Weights of a small masked spectrogram model: log mel input, trained on synthetic speech, music and everyday sounds put through simulated rooms and audio effects.
Rows from block 3 of a small masked spectrogram model, named by matrix and row number. Rows with one number belong to one channel. Each number is 128 + 24 x the weight over its row's rms, rounded and kept within 0 to 255. All counts start at 0. Numbers have three digits each.
After each channel's rows are labels from the 100 clips, of 14976, where the channel reaches its highest value: "strongest on" is what is common among them; "peak in band" is the frequency band that holds the peak. Only what is clearly more common there than usual is listed. The data: synthetic speech, music and everyday sounds put through simulated rooms and audio effects.
# convs0: first 3x3 conv (model.blocks.3.convs.0.weight, 128x128x3x3, each kernel summed), inputs 64-127
# convs1: second 3x3 conv (model.blocks.3.convs.1.weight, 128x128x3x3, transposed, each kernel summed), outputs 64-127

convs0.30:174076145159126154144115098130135152105119141172137151122089128153144158123133115107185156161117080142144144159162134144116127131129121105155132101168167124134136130124135169110150139138095100
convs1.30:136134131136112089107192141154119135176113091178136130137119099121140104091102108222154135118108118118111125133164118146148118128108158108165114111108117119122127147119098137114143130102159119
strongest on: drums; reverberation time: 0.15 to 0.3 s; dry
peak in band: 4000 to 8000 Hz

convs0.35:175101128143127141135107119134134128118125130143129177133115131164120110121132119109169145183122107140124127127165130125126128130130137140116128120136128126126138133130135161138139122126109132
convs1.35:122096111130133123095059117131153126132118177137130109121121108122104137115112144175164096107131136128153110100161131098135141103127168150174152154126181117106186102095140129106136164135136120
strongest on: drums; dry; dropouts
peak in band: 0 to 250 Hz

convs0.0:086122128120138130116101147124127130128144138120125101130142114105120128129134129112099131072128152116113131131101133131122117134114146104123116138135102104146131140136123091104105128140130123
convs1.0:169172144136116129130172083176127176093124139127122084142109160146086132139137133145146128178132076143144158126116122167125160143121112128115141111096134109092109117136131159167132117089122157
strongest on: everyday sound; dropouts; reverberation time: dry
peak in band: 4000 to 8000 Hz

convs0.98:178182123115144108142147100117126161118115154094148153144077123136117189093143124107141114157132093131118136146122060110104132119101091142124138144152127114129169130142166140115133132124110100
convs1.98:143153185136142130139118147171145137149137180112127107131154137125089110120102174138137122154083096128137154105143134160167103176119197082129117132070172108101154142133119129140120107114156152
strongest on: speech; dry; tremolo
peak in band: 4000 to 8000 Hz

convs0.54:136134139132144093145154133135113153102152125140158090145121113129143113090124128121127111091132125146134138107116104138138157168128158143100148140162141146143130133153124131125130123155149121
convs1.54:117161167102128128096144106129114108116090100118090140113111123124107121156125142158119158132097124108118144120129145124138101101054127148152102177087123101130088101101111103109103131106132137
strongest on: everyday sound
peak in band: 500 to 1000 Hz

convs0.43:152149106114113124135141153147116077144110085139111147110134155154151143131133147145155117167129116167128106146137128125103136100131075155120135117118142155070127144136140161121125159133176134
convs1.43:121134132143112132190082128125105172140148096121125157171154120120154103143136074117137095173147119128110097123143150118143132124187085084119131090148117144145090140143117140144137150144152088
strongest on: dry; tremolo
peak in band: 4000 to 8000 Hz

convs0.6:194106129129151102050130143128153125147100106103114140097091165138123133137132067085119145121109122109090097119135144108064101107140128112094167158174137149130140122160151120114124140110068130
convs1.6:095088108118089129131102129111125085131106108129131161147130095103133091125099125124092147080104109073107119088159114124101133106155130121135118093111145102110086123095124118084120097101101109
strongest on: everyday sound; dry
peak in band: 2000 to 4000 Hz

convs0.86:145129136157139109152127138137096136116147135124113168130118140179139152094130125125152128176128131129145125131162114110132134125113129142123129133138118125120128129112129191100137118140122127
convs1.86:136178124078087099127150149106132104170085092083136144135124103145129106135131165151130115150125134162147130129130118129112090110119171098142146130085152140133109110103141125198115136147115079
strongest on: dry
peak in band: 500 to 1000 Hz

convs0.52:125122114142139146142132135117120113128119143154141174126121121166135143130136135143163095181119124130124119148157129105130117112112160153149130124112129133124145123106130180111142137129123113
convs1.52:156151154099121097130157179127135092135169114125151104145147122145108112044163128104142112158127136136079138167119138135131112131078139083106152138100172087158137170119101167134117127150087112
strongest on: dry; drums
peak in band: 0 to 250 Hz

convs0.40:108057132111163141117094141126125111129125114153115101122143147117135120123116128110080116095147140123148129109082138142126128131141181107121158123145148130142176111114105120082143112129128136
convs1.40:131137132125117081143089132120111139116087148107129140124129119124139138140154113170124123107106129125138148101125166097164157087100117139149118159187124085091101077087142139156136103125138133
strongest on: everyday sound; reverberation time: dry; dropouts
peak in band: 500 to 1000 Hz

convs0.21:154124127138129138135116131129121123113134125145125165129114121169116127132120133125176134180126116145131139123157123132132130137115124134133127107135134138126143132131146178130144116126125131
convs1.21:144117135151144110142158126156147127166094128151141151117152106121100113088119120071117129135144124127146128098107082100127092128183152129138074158110122117141122172138105122163096172076135121
strongest on: dry; everyday sound
peak in band: 4000 to 8000 Hz

convs0.12:184129156132111150161135111146142131101161135117152150153124108144136114097137129100166106166122102139126142121124134146166127146145132103128132111121112153152108123119146180167128104122144106
convs1.12:119104079133133139102119061119201131135113101123147144082131155154115126133113122129110162154089117141124136136168143128088109095090117120147112137091121134115095115110156120134141134096100120
strongest on: dry
peak in band: 250 to 500 Hz

convs0.81:148130177149136110131119161139136107072137149117127115166116157146137086115104130098136106111147129118138152088109146135154135147128103143152141118158108094117114115131081107155141064126131120
convs1.81:166146117079094122121160112117118137121115086147143160086129135081141160123085120148129121128130184155158132115119114113108130104059118159132079127148125148122125107140164128120153114110133135
strongest on: everyday sound
peak in band: 1000 to 2000 Hz

convs0.120:118145127101129119131153127111135134150123130113141078132114135087126151119118134132089128076134126129123126130100108129115132125131125124103126113144146128115128131128126116122105136130135125
convs1.120:125106153125136139155084091155097164126149112143142130133144131112150113127138114118130119088118134146135159163120162128171097148160087027149136126074079145158085158127142142138139133142133116
strongest on: dry; tremolo
peak in band: 4000 to 8000 Hz

convs0.1:137136114123117131074110157119119143122104102109113169081127105115144183145150101145111134119143141143102114131112133129119096124123107171124147161164041131133110154142178138059123140139104137
convs1.1:123093118148096124121160151161125123136112110117136128144103151121118089087107061111077152099129095092125118136090092109116118125146129088099111094104096068087112122151094138145138123091130124
strongest on: dropouts; number of effects: 3 or more
peak in band: 0 to 250 Hz

convs0.10:156130118141115124137131130118135130128132128130124182132118128164129133115136123124176134181113129131124132127151132129129121123121145139136129132109116138127131132130138158130144123120126124
convs1.10:153167127143143143119165149125139126152105140128125133094126117159151141197109148130144132147161152129135163144150127170096183154140126148109138139153150165137138120163151125127141135107153151
strongest on: speech; dry; dropouts
peak in band: 0 to 250 Hz

convs0.32:159123139110129138131123145134134136120135135135128169129116106157122109141129134137154124178119130141130131127158133120129136119123142139112131085139123132136132132121135163122151125126127118
convs1.32:079127141081089106131126116109125111114098139159124108138153110134123134038137131128137110125119154140119123111149121122084067145120128156146089113090092156098113100125085150179106140159131121
strongest on: dropouts
peak in band: 250 to 500 Hz

convs0.102:129114148152129134113144116102152148090099146125124107132083130119132112128141130091095145089137092160130154128135122130099140138139141105127143079151142140144126129115125143157152144123117134
convs1.102:132084118126119129129076124134123124108103122123116060124113151111096124136071109139119139126096080107116097122121117118137137115114125177096126123072122117076098097131154120136127095105143118
strongest on: everyday sound
peak in band: 1000 to 2000 Hz; 500 to 1000 Hz

convs0.76:158167164117134140177114120126111135119163111136142123166138103082121132115144167165110064100121109118144146118067114104173100133155141122107124117122130154130169146150122124119141111135152055
convs1.76:129175143128132062120172131131121132126070128125137136086140177147111165158134133119141133128084135143120167113124121121101096110004140141143126127138134135105127083124148129111144061105098121
strongest on: everyday sound
peak in band: 1000 to 2000 Hz

convs0.34:122112112120136130115113138138116113119106101149073119141112169127133134086175089102144127105157137158155144152150154146125141131085139136097122152125103121165112141126131175070105132146091158
convs1.34:133135124170155139145158094101083122134124148127143099141089117127114109164070125146125173155118128129098138114163104093101122091129109144098148134098084107132130114119138116077089120091128067
strongest on: dropouts; dry; band
peak in band: 500 to 1000 Hz

convs0.74:159114116147117122136119119120135136129127130132124173130124126157127130128128124133171132185124120138114125126165129134125113133113139143132121134122123136119128128130142162130137131121116126
convs1.74:148127132136154162122148133117158103164133140136146145121138147157133152139135127129138117147155153134147131130146137163126163155150144110134145157158151146159168143156146132111166163157136161
strongest on: dry; tremolo
peak in band: 0 to 250 Hz

convs0.49:158121103127105131124128112139115148134136116132135177130122118165130135134128125125172113185123111144116129132154119126115128112134134133134131141123107132131127119145142161123124142118111141
convs1.49:094176108121114133154179100101140111134157148147141127143149142143128138110138137142112136131128114156097166114126096170151141154095134161079116147122177112167114125165160121151092129123128170
strongest on: tremolo; dry
peak in band: 4000 to 8000 Hz

convs0.39:159115125149133130124126124116138136120136114134130176137115135153129115118128121119172113184123120140129108131146108141121122117116141128133134124113135122128132125130142169138144119121127120
convs1.39:120155137151118156096103092093167134117108137117110112125110131184155122174135134167162112134124111150123116093164150136157169129093170117180148147177154159128158117120130102113150123118113104
strongest on: drums; dry
peak in band: 0 to 250 Hz

convs0.29:137120131144138129131134134127129121127115130146131167144116135161129134120139112122172127185131124145121126138164127133136122127118135140131141135119131129118126136123143175122130133127123132
convs1.29:125119148123123120115148184093114137108146117144126111156100126138155120103179133129187092126147196157086111156122098121128155140124136080149132136162132143112158153137092152119149159144155137
strongest on: dropouts
peak in band: 0 to 250 Hz

convs0.100:111140123129128114113153113120117126150139116116128098128136126086104154116131114144095116076124128119127149139082133133127122122123098107133144148122123102123115132145125082107106139132138124
convs1.100:151110129123129143152043129132103140144131120145153112157122142126116133053118119123151127084151107112140142171084142160111126168153120140079120087146154132097091146113083142159126114129132151
strongest on: dry; tremolo; drums
peak in band: 4000 to 8000 Hz

convs0.36:176121086118094172088129115122117117121117143157132166113134132151132124154126106141122163163146137186130140122149127109107103084105096148164116149114109139152124119128137177127135158117117142
convs1.36:125088097121149161156135106118139141153129142100117137136161136095120138171102122110102144146105165066132134151122160125171142145152117117168141146137048111091097111126115122117101047117123155
strongest on: dropouts; distortion
peak in band: 0 to 250 Hz

convs0.73:147125124130127139125125125129126135130135127130132163130127134153128123133129126130177128188126122152130128128155114134130131130123123135127135129127127127131125124146149173123147136111133128
convs1.73:144136124128137139125110168080104144127170147086144164146080128128137135114121179121105138091148169125151127116096124150140114140148115083112147101142136117115150136180139140132129117158135123
strongest on: dry
peak in band: 4000 to 8000 Hz

convs0.27:163134121142108140144129120135122131119133131146115179135121129166126127120128128133174146180121122150111138121167132125133130121127127136145125119126119125128133127116149166130141122121126130
convs1.27:143149144158161151132156144138152133140159148134150153141130146142156166132147125133142114142173164130147137145128129165125155154142148144126123147164149168165180150149152124128169163142146175
strongest on: telephone band
peak in band: 0 to 250 Hz

convs0.88:160102137159144127134126133114146117112110113138126190106088117138131111112131116126157144172153115156112101136157131135127130133159139117109151130145134100123100138122157186104132120118108135
convs1.88:156095099152139114124141152113138097110134131158144061131108146125133131145113129153102148098106138103094145145116134121090169110050107163097140116140099098140159115110147108106155129143093153
strongest on: dry
peak in band: 250 to 500 Hz

convs0.82:179145135116144138122104126132133116126130151121132162107124124152137129135127126138159138178131116148120134144173129131132122124110134144124119122115122139129138126118153172103123111145122105
convs1.82:137187126095091129159165109148145106149113146163125113132113083149129089137120149151109107165126124166145142134127140156144104102167161118134156136141150124139126145142109123190136168109138120
strongest on: everyday sound; dry
peak in band: 250 to 500 Hz

convs0.105:130167103120133072135119112133099145121094125101130148157138154132154167124129097107162057128130110126108171144093096148100106102108048153136164176162105139131127073125155125099119113120121114
convs1.105:112129159167116120128104151150114129124165132122152134151166165183122111100109081130109182146117133090106132119140112149110121144142111062095117123088188075136130133139132106127107139083111152
strongest on: dry; tremolo
peak in band: 4000 to 8000 Hz

convs0.56:119115120136140134114131136106121128141117172141109157073107115171105131107092151146162140154132119147159116119195133138099106123135126102074160082146127131115115134131108176122118105119164103
convs1.56:153125157127093114085132136160120132114159123120102148100115147080215134145167110118119134130103142141104113190128140127142139136087124160154124115115136158166183148124126121187178160130072129
strongest on: everyday sound; dry
peak in band: 4000 to 8000 Hz

convs0.117:154142132128132135140120123128119128107121127136133181126110119164122121128127125127168139185126117129114132130155141122120133124131127133131123117133121131127126133136152158115132121119114131
convs1.117:139152135122157160141157165128167114163148154148119126133134132125143159133091176131159121119128178142156165103148144151123128167139128162102131144169159148139152113149122136144158148141154148
strongest on: speech; dry
peak in band: 0 to 250 Hz

convs0.58:160153122156112099139114139147133151121085139133124162156119123152152142126116119114188111163132116127132132128135114129145127127131147133130155140140124119113153119122153164127145090137120112
convs1.58:125135075132093112096090126094106139107118119147105139081128108124133134119156109118107175117135092123111121132132167106089142103095101109124116123098106135108075143102099138141073071151139111
strongest on: dry
peak in band: 250 to 500 Hz

convs0.87:123139119137133131133127133128136115129118134135138168133118140171136136132137112139164116183124125152128130138170123130136127121126137149130140127123127131119119126116150186112129150127122131
convs1.87:110099117113108095120107151127139087113149093130147091124118068110078114119121119117128137102128169111110165151103097115140128114127113079104152117122181101133113107067095112131107137119133116
strongest on: dry
peak in band: 4000 to 8000 Hz

convs0.113:168125123150107133147123117135116133120135137142127167135127131165132113132139130121187140178125114133114142132155123132136124121130138132148118124122117131132122122132142157121147119119117125
convs1.113:135147139165148145117139135153160117141155132149137147114143132163155182119141120146137134138165163142155156150143139149110181181129121115098116150158160159150130134143166135132149134141131145
strongest on: dropouts; dry
peak in band: 0 to 250 Hz